{"dataset": "made-up waving flags", "train_examples": 48750, "batch_size": 256}
Rows from block 2 of a small class-conditioned image diffusion model, named by matrix and row number. Rows with one number belong to one channel. Each number is 50 + 10 x the weight over its row's rms, rounded and kept within 0 to 99. All counts start at 0.
After each channel's rows are labels from the 100 images, of 14848 (inputs lightly noised), where the channel reaches its highest value: "lies over" is the class under the peak. Only what is clearly more common there than usual is listed. The data: made-up waving flags.
# convs0: first 3x3 conv (model.enc.2.0.convs.0.weight, 128x128x3x3, each kernel summed), inputs 0-127
# convs1: second 3x3 conv (model.enc.2.0.convs.1.weight, 128x128x3x3, transposed, each kernel summed), outputs 0-127

convs0.3:62 59 52 53 54 51 61 44 52 57 56 52 57 48 59 46 52 60 51 53 48 53 50 58 56 57 55 80 56 41 44 54 24 64 41 43 64 53 32 56 84 38 50 35 38 47 45 55 44 52 52 42 57 60 55 45 35 54 42 36 45 41 55 53 43 51 56 48 31 40 51 37 42 33 70 47 52 40 57 58 48 40 57 52 35 44 44 39 55 31 35 52 46 53 34 57 51 40 37 53 42 22 57 62 58 49 34 47 61 54 48 43 42 52 43 37 41 30 41 36 36 45 37 54 55 53 43 53
convs1.3:55 46 55 55 60 57 51 50 60 53 39 34 32 57 51 48 63 54 54 51 38 37 60 52 52 50 50 61 51 52 61 28 65 52 39 27 32 58 49 46 48 44 69 47 34 72 49 34 53 39 59 71 48 43 45 38 61 61 57 43 43 57 52 59 67 41 62 49 51 59 61 46 60 38 37 56 54 36 47 48 52 50 41 48 51 47 47 17 47 62 53 60 49 71 50 53 47 46 55 54 31 53 50 46 52 53 48 52 47 51 51 61 31 41 60 41 33 43 41 24 31 41 49 58 45 55 52 48
lies over: flag

convs0.96:52 44 45 43 29 43 59 42 44 54 51 51 45 61 55 58 61 36 59 58 52 41 49 32 40 43 44 42 42 56 42 38 56 52 37 56 46 47 58 43 58 49 30 35 54 54 42 33 56 52 42 52 43 34 26 47 47 44 37 35 44 53 50 51 35 50 40 48 35 50 25 48 41 57 51 33 46 56 52 28 40 45 52 33 42 49 54 51 51 56 46 62 46 61 38 33 35 43 45 60 52 15 42 38 40 48 44 49 52 42 52 43 48 36 37 48 46 27 60 28 56 57 45 57 38 42 46 42
convs1.96:60 42 49 40 34 51 43 40 46 57 43 26 33 49 55 49 36 52 51 51 16 40 39 59 46 49 43 45 41 56 43 63 38 60 48 38 37 50 49 56 52 48 30 33 45 33 52 39 60 57 51 22 51 61 42 50 39 32 54 55 40 48 41 61 30 47 53 47 20 54 63 45 55 36 36 72 49 47 50 60 41 52 38 53 37 49 46 46 55 49 49 59 47 59 44 55 40 45 52 49 51 52 52 39 53 41 56 32 54 68 53 57 33 47 35 51 38 43 62 50 39 47 45 49 48 55 44 42
lies over: backdrop

convs0.43:53 54 52 59 56 56 62 54 39 47 54 63 60 59 61 49 45 57 55 72 61 48 47 56 52 52 54 53 43 55 54 60 62 56 46 55 45 46 53 46 76 39 51 43 52 45 44 51 56 49 50 67 56 48 69 55 38 48 37 42 53 57 50 52 54 45 53 49 57 54 39 63 48 56 63 52 61 41 46 34 35 42 54 40 63 44 75 46 59 53 51 38 48 34 44 46 45 44 47 51 61 38 75 52 61 52 52 38 63 25 55 21 80 61 45 49 53 57 47 64 19 52 48 38 65 55 56 49
convs1.43:33 59 47 46 54 30 46 44 55 48 40 49 44 43 49 47 50 50 51 43 69 53 48 53 41 53 52 51 45 37 62 43 29 86 34 36 54 56 59 42 50 55 43 46 47 61 51 57 51 42 69 37 46 48 50 56 45 49 50 51 47 44 57 35 58 48 24 53 48 50 48 51 51 49 41 29 53 41 50 44 42 52 53 54 47 42 26 35 41 47 23 27 51 38 43 38 42 38 59 50 17 47 50 28 44 48 46 52 50 42 47 69 45 48 47 48 43 45 44 49 62 38 48 51 33 47 51 51
lies over: flag

convs0.42:69 60 49 63 41 51 54 59 78 62 45 48 54 47 64 47 41 49 57 49 49 53 55 53 52 47 48 44 45 62 44 49 47 47 65 51 62 55 38 61 57 49 47 83 35 50 54 53 50 56 66 50 61 69 56 70 91 54 43 58 56 44 50 49 50 40 55 41 48 67 57 45 57 43 43 62 57 56 59 57 59 49 54 60 55 69 57 43 54 40 55 35 44 53 41 55 53 58 31 57 40 38 53 60 53 43 47 43 52 41 45 58 47 55 72 48 35 43 59 71 51 63 58 58 39 48 56 53
convs1.42:33 35 58 39 47 52 50 47 52 47 36 60 41 44 44 48 58 49 52 56 52 44 41 55 40 51 36 53 50 45 51 29 51 39 27 46 37 43 57 27 53 46 40 26 48 34 51 35 31 46 44 56 47 33 56 12 35 61 47 19 44 54 52 55 58 44 53 47 52 58 48 52 58 48 57 50 48 33 51 40 44 50 62 39 37 42 46 63 54 52 43 58 48 51 47 42 56 41 62 48 43 60 48 39 56 38 47 37 47 43 49 42 43 47 31 54 51 45 22 57 39 43 37 50 47 50 49 54
lies over: flag

convs0.30:45 39 52 60 47 47 24 49 52 54 44 48 46 45 44 57 39 41 53 53 14 40 51 67 50 53 40 29 55 42 49 28 52 26 46 60 63 63 46 45 57 54 53 54 35 59 53 74 48 46 69 57 47 46 80 66 41 61 63 46 53 51 36 60 55 39 62 46 42 61 57 40 50 52 54 68 34 58 53 43 47 59 48 54 40 48 57 48 37 48 64 53 44 59 78 58 45 60 50 41 42 44 51 46 49 62 49 45 47 65 49 49 42 65 55 54 51 48 35 52 49 55 43 50 50 56 51 52
convs1.30:51 51 53 32 52 52 51 51 46 51 49 63 51 49 52 49 36 50 48 59 44 00 46 57 59 55 44 47 57 46 57 44 57 35 66 55 65 34 52 59 48 54 35 52 39 46 51 37 39 51 30 44 55 66 37 42 36 49 61 45 47 62 46 53 28 51 60 53 38 51 41 56 52 44 37 80 52 34 53 51 54 48 37 38 49 50 43 50 53 61 59 43 51 36 55 50 54 51 25 43 38 61 47 51 55 50 44 57 52 36 55 48 67 42 32 46 54 49 41 56 52 57 48 50 55 47 51 48
lies over: flag

convs0.48:45 44 46 64 36 45 34 76 56 43 52 38 42 52 39 51 38 20 50 44 53 45 40 55 27 53 49 47 41 58 46 49 45 63 34 56 41 48 50 38 45 30 51 56 41 41 44 44 49 42 51 56 40 41 27 34 59 38 47 46 47 44 58 40 24 37 40 54 33 54 42 49 54 51 39 26 46 59 51 37 56 42 59 52 39 28 29 41 48 51 45 46 51 51 45 44 39 42 57 55 49 51 48 51 42 42 41 45 51 48 35 55 55 33 39 43 38 35 57 43 48 42 51 47 57 35 42 38
convs1.48:61 55 48 70 42 61 49 50 44 64 45 28 56 36 46 48 53 51 52 40 44 27 39 49 49 48 49 43 47 38 52 53 50 52 48 46 43 58 41 60 52 50 41 32 48 61 52 62 48 46 30 22 51 41 55 60 41 44 55 63 57 63 64 50 46 54 70 47 68 59 61 53 51 37 61 67 50 63 47 59 19 42 52 72 61 62 47 62 35 44 60 57 46 51 59 55 51 47 46 49 57 56 54 56 53 43 54 75 30 51 49 35 49 40 44 49 37 29 45 55 57 50 54 52 36 56 49 52
lies over: backdrop

convs0.32:61 48 49 54 42 53 59 64 56 56 50 57 72 49 54 40 49 50 50 73 69 41 49 50 53 37 59 66 45 50 54 49 41 59 53 33 50 50 58 37 61 41 48 65 47 46 61 42 43 45 55 49 46 55 70 56 49 49 38 49 35 50 51 57 50 35 67 54 44 57 49 47 42 45 51 61 62 40 47 42 32 50 53 46 41 55 48 49 50 68 63 41 55 53 61 44 45 78 53 52 55 42 57 46 80 51 76 61 81 49 47 53 70 63 54 54 39 57 44 55 62 34 37 59 41 43 51 57
convs1.32:59 49 51 54 55 42 49 45 60 48 51 60 41 45 50 49 53 49 51 41 48 43 53 53 41 49 45 41 63 53 47 46 51 51 46 45 37 55 53 42 49 52 49 25 43 60 54 66 49 54 73 51 54 46 51 35 57 26 37 31 48 31 44 04 47 51 35 48 57 38 38 46 63 52 51 22 51 41 50 50 49 51 59 54 54 58 64 38 53 49 39 40 46 40 36 55 58 15 58 66 57 45 49 55 47 55 29 44 44 41 51 51 39 58 45 45 49 36 48 47 38 48 44 45 43 47 50 42
lies over: flag

convs0.77:34 54 46 63 56 35 64 47 51 59 41 65 42 66 53 53 59 53 45 55 39 49 47 43 45 54 44 55 57 55 54 61 46 51 54 65 45 50 78 18 50 66 44 45 50 47 53 55 50 60 49 53 49 66 40 48 46 79 47 44 53 46 49 66 27 43 53 45 38 39 47 55 52 53 44 50 48 36 41 39 54 61 45 60 39 44 56 33 51 63 45 59 47 49 67 47 55 39 61 39 64 41 71 54 37 74 35 30 56 58 49 45 31 52 45 40 45 45 51 35 46 51 48 47 67 51 43 51
convs1.77:47 48 49 52 42 64 42 50 46 53 48 40 42 60 57 54 37 57 55 59 47 32 54 42 54 49 59 50 36 35 53 34 63 48 41 54 46 49 51 43 49 53 53 31 42 39 48 47 66 18 53 62 47 31 58 49 42 56 70 47 40 58 47 56 47 37 49 50 33 42 43 47 13 55 60 54 58 48 43 61 56 51 45 39 57 60 58 42 48 60 31 60 48 34 41 53 45 49 37 54 36 44 50 37 36 31 38 61 38 19 54 49 62 37 40 55 45 53 42 52 62 43 50 58 58 53 55 54
lies over: flag

convs0.7:50 41 59 37 24 42 49 56 46 48 49 55 46 54 56 60 43 37 47 38 35 45 58 49 49 48 41 26 32 59 37 39 51 63 53 53 42 43 57 45 54 37 49 55 51 41 46 53 62 43 65 49 51 50 44 25 55 50 57 25 51 46 63 47 29 38 43 54 50 40 51 40 61 47 62 22 30 37 44 36 55 36 49 57 45 41 53 52 58 55 42 54 46 56 39 65 46 29 52 52 49 44 44 50 42 43 27 25 50 46 45 60 52 34 51 35 49 37 54 46 56 38 55 50 41 56 46 41
convs1.7:57 65 49 49 70 54 47 53 46 54 54 25 70 34 49 49 53 50 51 42 46 46 56 49 45 48 53 46 50 25 59 70 36 50 33 44 54 58 48 64 53 57 51 45 50 65 50 60 48 53 31 27 52 47 46 79 42 40 64 74 49 55 44 42 57 62 61 47 56 74 50 47 38 48 63 52 50 69 50 50 37 47 41 58 57 61 45 51 41 47 55 25 49 45 56 58 51 67 47 54 62 39 55 47 55 55 52 67 42 62 52 39 53 35 41 53 42 32 48 42 59 43 48 52 40 52 51 43
lies over: backdrop

convs0.71:64 53 30 52 52 45 41 46 55 56 50 44 45 51 29 58 41 54 45 43 05 52 52 51 57 49 46 47 56 38 59 47 50 35 55 43 53 52 52 47 61 53 40 41 43 42 41 42 54 46 67 41 51 40 43 52 50 44 50 62 52 46 53 49 49 39 65 54 46 63 79 40 39 55 50 57 37 53 52 56 55 48 52 47 55 56 55 36 53 64 72 46 44 33 49 50 49 31 46 52 64 61 55 48 50 44 57 59 54 63 50 52 39 54 39 62 25 46 48 52 65 46 31 22 44 36 36 49
convs1.71:41 49 43 57 46 41 57 51 50 45 44 45 42 57 51 49 45 49 47 55 47 44 36 42 34 55 56 56 65 50 44 46 59 45 62 51 49 45 52 39 50 57 48 60 53 58 52 31 75 40 36 35 51 65 38 52 47 58 51 50 37 40 61 48 53 32 49 57 21 50 50 64 65 37 36 76 50 37 50 34 50 62 52 37 68 40 48 48 43 51 34 45 53 34 51 54 48 46 45 52 55 59 46 34 61 46 43 55 57 27 51 54 35 76 43 42 44 59 44 50 40 55 60 46 83 47 45 49
lies over: flag

convs0.90:39 39 39 42 54 42 46 44 55 30 30 43 37 57 58 48 54 30 52 57 44 54 51 54 37 66 50 44 49 64 45 42 40 52 56 58 34 46 49 47 49 41 54 62 43 52 45 46 55 60 58 54 42 56 25 38 55 52 50 28 43 47 54 48 49 37 48 56 49 56 55 48 77 59 49 29 48 60 48 51 50 44 51 47 34 44 60 48 61 45 43 54 39 40 49 39 49 30 71 68 48 47 45 47 30 54 40 50 67 37 57 56 31 24 60 36 50 38 31 50 49 51 47 35 42 40 40 38
convs1.90:48 53 47 52 56 58 47 49 48 50 45 34 54 36 51 50 49 51 53 49 43 28 53 42 46 47 56 57 53 29 53 56 36 47 54 48 43 51 41 50 49 70 44 36 48 51 50 60 44 62 15 26 54 21 44 74 44 48 51 79 52 43 45 56 51 63 71 47 36 49 57 56 44 52 65 71 54 57 48 54 45 36 39 63 52 53 48 41 32 48 61 31 47 31 55 50 53 61 55 54 65 47 56 40 63 50 52 63 53 54 48 41 48 49 37 55 41 43 38 46 56 43 40 49 41 55 51 57
lies over: backdrop

convs0.16:51 45 39 52 42 47 36 50 56 51 37 49 33 43 41 42 38 57 31 49 61 45 52 60 43 48 36 55 33 59 45 71 48 52 60 64 48 73 42 35 43 43 52 43 49 43 54 52 61 54 42 57 39 47 43 56 20 44 70 58 36 55 51 52 58 33 49 49 34 44 38 44 41 65 55 38 50 52 52 34 47 43 51 36 46 52 41 36 58 47 35 43 47 46 51 54 38 53 57 57 51 35 57 50 55 50 66 44 42 37 51 49 53 37 57 66 20 34 25 58 43 48 48 47 63 43 42 47
convs1.16:50 44 62 23 45 48 48 50 43 39 48 36 69 39 56 42 45 51 56 61 40 53 49 61 51 46 53 38 68 39 62 43 45 57 18 33 53 47 47 53 52 51 33 51 41 52 50 56 54 62 77 43 52 54 48 26 76 44 34 52 48 40 66 63 45 53 56 46 40 62 51 41 37 43 44 50 53 54 47 56 40 43 41 43 41 56 70 57 58 49 64 52 49 26 50 44 55 44 63 54 44 46 57 67 51 59 55 47 57 56 49 61 53 38 33 27 50 43 59 43 63 58 49 51 49 55 53 54
lies over: backdrop

convs0.75:46 49 40 32 50 48 66 59 45 52 39 42 50 49 51 52 64 46 47 41 40 47 51 42 42 52 48 59 48 48 51 42 65 51 33 43 38 47 62 34 43 67 37 60 40 56 64 48 56 38 26 39 56 35 37 36 50 49 42 55 55 56 55 61 51 42 39 67 44 53 56 26 45 55 35 50 51 43 49 57 48 46 46 56 53 36 53 31 43 57 57 50 43 31 51 47 44 40 51 48 75 56 17 60 36 46 51 56 44 65 33 53 28 65 55 50 52 56 49 30 59 47 50 54 39 42 33 58
convs1.75:40 49 47 54 49 52 54 49 56 52 51 58 58 71 56 53 60 50 51 58 53 53 50 44 36 50 55 54 56 46 47 46 51 63 84 48 51 52 53 55 55 49 40 44 47 55 50 35 41 29 44 58 53 47 59 46 58 62 53 64 44 50 64 80 47 23 40 57 57 68 56 52 47 50 31 53 55 43 52 52 56 75 34 40 53 55 65 58 63 59 68 54 52 49 66 62 47 43 57 56 75 53 48 38 56 31 23 56 70 51 55 56 51 38 56 54 56 60 49 57 45 50 43 52 58 50 60 59
lies over: flag

convs0.38:58 66 50 54 34 54 60 57 47 70 44 58 46 45 43 44 47 42 53 48 48 58 76 36 57 43 57 56 54 58 48 34 42 50 62 55 61 53 54 27 51 61 25 64 50 54 50 41 44 50 33 45 54 54 54 51 75 49 29 46 49 41 53 50 47 56 65 45 38 47 61 34 57 49 52 68 60 54 51 51 40 57 49 44 47 47 41 52 41 63 52 57 44 38 50 64 50 54 47 53 38 43 62 48 62 46 45 59 54 36 33 58 39 51 67 50 47 52 58 22 44 55 70 57 26 63 39 64
convs1.38:49 46 55 58 68 51 48 46 57 49 43 42 48 65 45 51 58 49 49 58 46 46 53 62 56 47 51 46 48 49 53 60 33 57 42 40 34 65 42 38 46 69 46 36 46 49 50 67 43 53 60 50 52 17 61 53 53 55 47 49 43 32 53 57 58 56 47 45 64 67 50 49 46 48 52 68 46 42 49 42 47 58 47 52 58 52 25 46 36 43 56 61 44 57 54 54 47 46 53 51 55 50 53 29 63 20 39 50 43 39 48 38 43 81 44 76 48 54 39 78 50 48 58 47 42 52 62 58
lies over: flag

convs0.66:40 49 37 65 31 48 51 51 66 49 50 39 44 48 51 53 43 44 50 48 37 62 46 48 38 50 54 67 51 51 32 64 54 45 55 49 51 70 50 45 50 34 64 50 51 48 53 57 57 53 54 64 62 56 23 65 54 55 68 66 50 55 51 58 63 17 47 54 52 46 55 43 27 64 41 49 51 60 55 53 38 42 31 58 44 48 40 31 59 48 49 46 58 53 39 57 39 41 34 58 43 39 23 46 44 45 35 49 38 34 49 47 39 64 48 62 53 39 61 40 37 53 53 55 51 50 45 57
convs1.66:42 53 52 42 47 42 58 55 51 44 52 69 50 66 46 40 58 48 49 62 58 13 54 65 60 49 54 51 59 53 67 24 52 44 51 46 57 54 51 38 46 57 54 62 52 30 53 45 41 37 40 41 48 42 45 37 53 51 49 37 49 41 61 83 50 66 61 44 38 60 64 53 51 45 66 75 50 30 49 28 55 42 49 49 51 50 51 50 45 46 53 41 48 32 52 46 59 42 51 54 56 46 58 35 58 51 44 57 67 47 46 43 62 67 54 32 52 54 40 53 65 45 51 42 57 55 49 59
lies over: flag

convs0.34:47 57 50 38 58 54 76 41 59 61 60 35 39 50 51 60 59 63 51 47 57 60 54 39 54 45 45 45 59 41 45 53 73 57 53 47 45 45 44 56 45 50 89 58 53 54 52 58 40 52 41 48 56 33 46 57 48 52 35 45 45 40 49 37 75 62 42 60 59 46 64 50 52 60 70 50 56 73 55 70 61 51 41 56 51 58 45 40 59 63 49 49 47 54 47 66 63 60 60 52 48 59 42 55 47 64 53 54 60 59 56 70 37 39 57 61 51 36 63 71 48 53 49 55 47 39 57 60
convs1.34:46 51 55 45 55 40 55 52 60 33 40 55 59 29 53 35 56 53 53 48 50 30 34 48 46 49 41 65 53 55 48 57 53 42 50 54 54 49 60 49 56 56 38 57 49 53 50 47 52 53 68 38 47 55 50 33 45 42 30 48 56 25 51 51 29 56 61 49 45 56 44 49 61 49 39 49 47 58 50 43 36 47 50 59 34 18 52 59 41 49 56 46 49 55 62 22 57 39 71 55 66 41 52 70 43 72 37 38 52 41 47 34 58 59 49 31 50 42 41 25 52 51 57 41 45 56 53 55
lies over: flag

convs0.72:37 50 56 47 38 50 51 61 60 49 53 46 55 61 42 59 49 65 42 57 55 39 42 47 36 57 48 43 43 68 43 51 57 39 55 35 38 45 62 36 51 42 33 64 45 43 41 45 39 41 22 44 30 45 48 45 58 53 42 46 51 57 45 47 66 59 37 65 77 43 42 50 55 64 41 46 52 51 50 51 56 41 48 45 30 42 58 46 40 66 51 45 44 43 41 34 64 38 53 37 66 34 45 50 46 46 52 44 49 52 53 80 73 63 56 55 53 45 45 39 66 41 71 49 52 45 44 59
convs1.72:58 51 53 59 42 58 48 50 44 62 53 57 64 58 55 49 40 53 55 27 60 58 55 42 51 46 52 57 56 42 55 21 57 44 49 59 55 57 56 59 54 51 54 57 44 26 49 37 57 16 81 56 51 47 50 33 38 67 46 49 44 51 43 74 65 40 61 52 31 46 44 39 54 52 55 53 51 40 49 56 57 59 46 54 42 40 52 51 42 55 44 75 47 37 50 53 46 52 46 69 55 47 55 48 47 51 59 55 34 44 54 37 49 48 74 45 50 56 43 47 51 61 22 49 59 55 50 40
lies over: flag

convs0.108:53 30 42 52 39 50 37 48 58 49 41 49 48 43 50 41 70 31 33 33 43 41 42 42 33 48 52 51 45 56 39 44 43 47 51 59 37 40 49 29 49 29 55 53 33 41 46 49 57 66 42 52 33 41 42 57 32 53 50 32 51 55 50 44 54 45 34 52 28 56 36 46 49 56 33 32 49 41 44 48 49 40 41 52 49 53 42 54 50 44 34 54 58 54 43 42 48 55 57 47 58 31 32 41 42 56 53 48 64 33 39 40 50 18 53 48 48 28 34 43 35 49 51 47 54 50 44 46
convs1.108:57 57 50 58 63 40 46 52 52 53 49 41 57 35 48 51 58 50 51 47 38 47 55 63 56 47 56 44 53 54 59 40 37 49 50 39 58 66 45 54 54 66 50 34 42 57 52 51 46 58 55 49 54 56 48 68 65 54 55 70 40 61 49 56 57 62 60 45 64 60 59 44 52 54 59 77 55 58 48 23 47 31 45 60 60 55 53 24 36 41 62 40 45 37 63 63 58 56 46 42 70 45 58 42 64 52 65 62 38 79 50 41 76 49 38 49 39 42 41 64 50 48 47 50 38 53 54 49
lies over: backdrop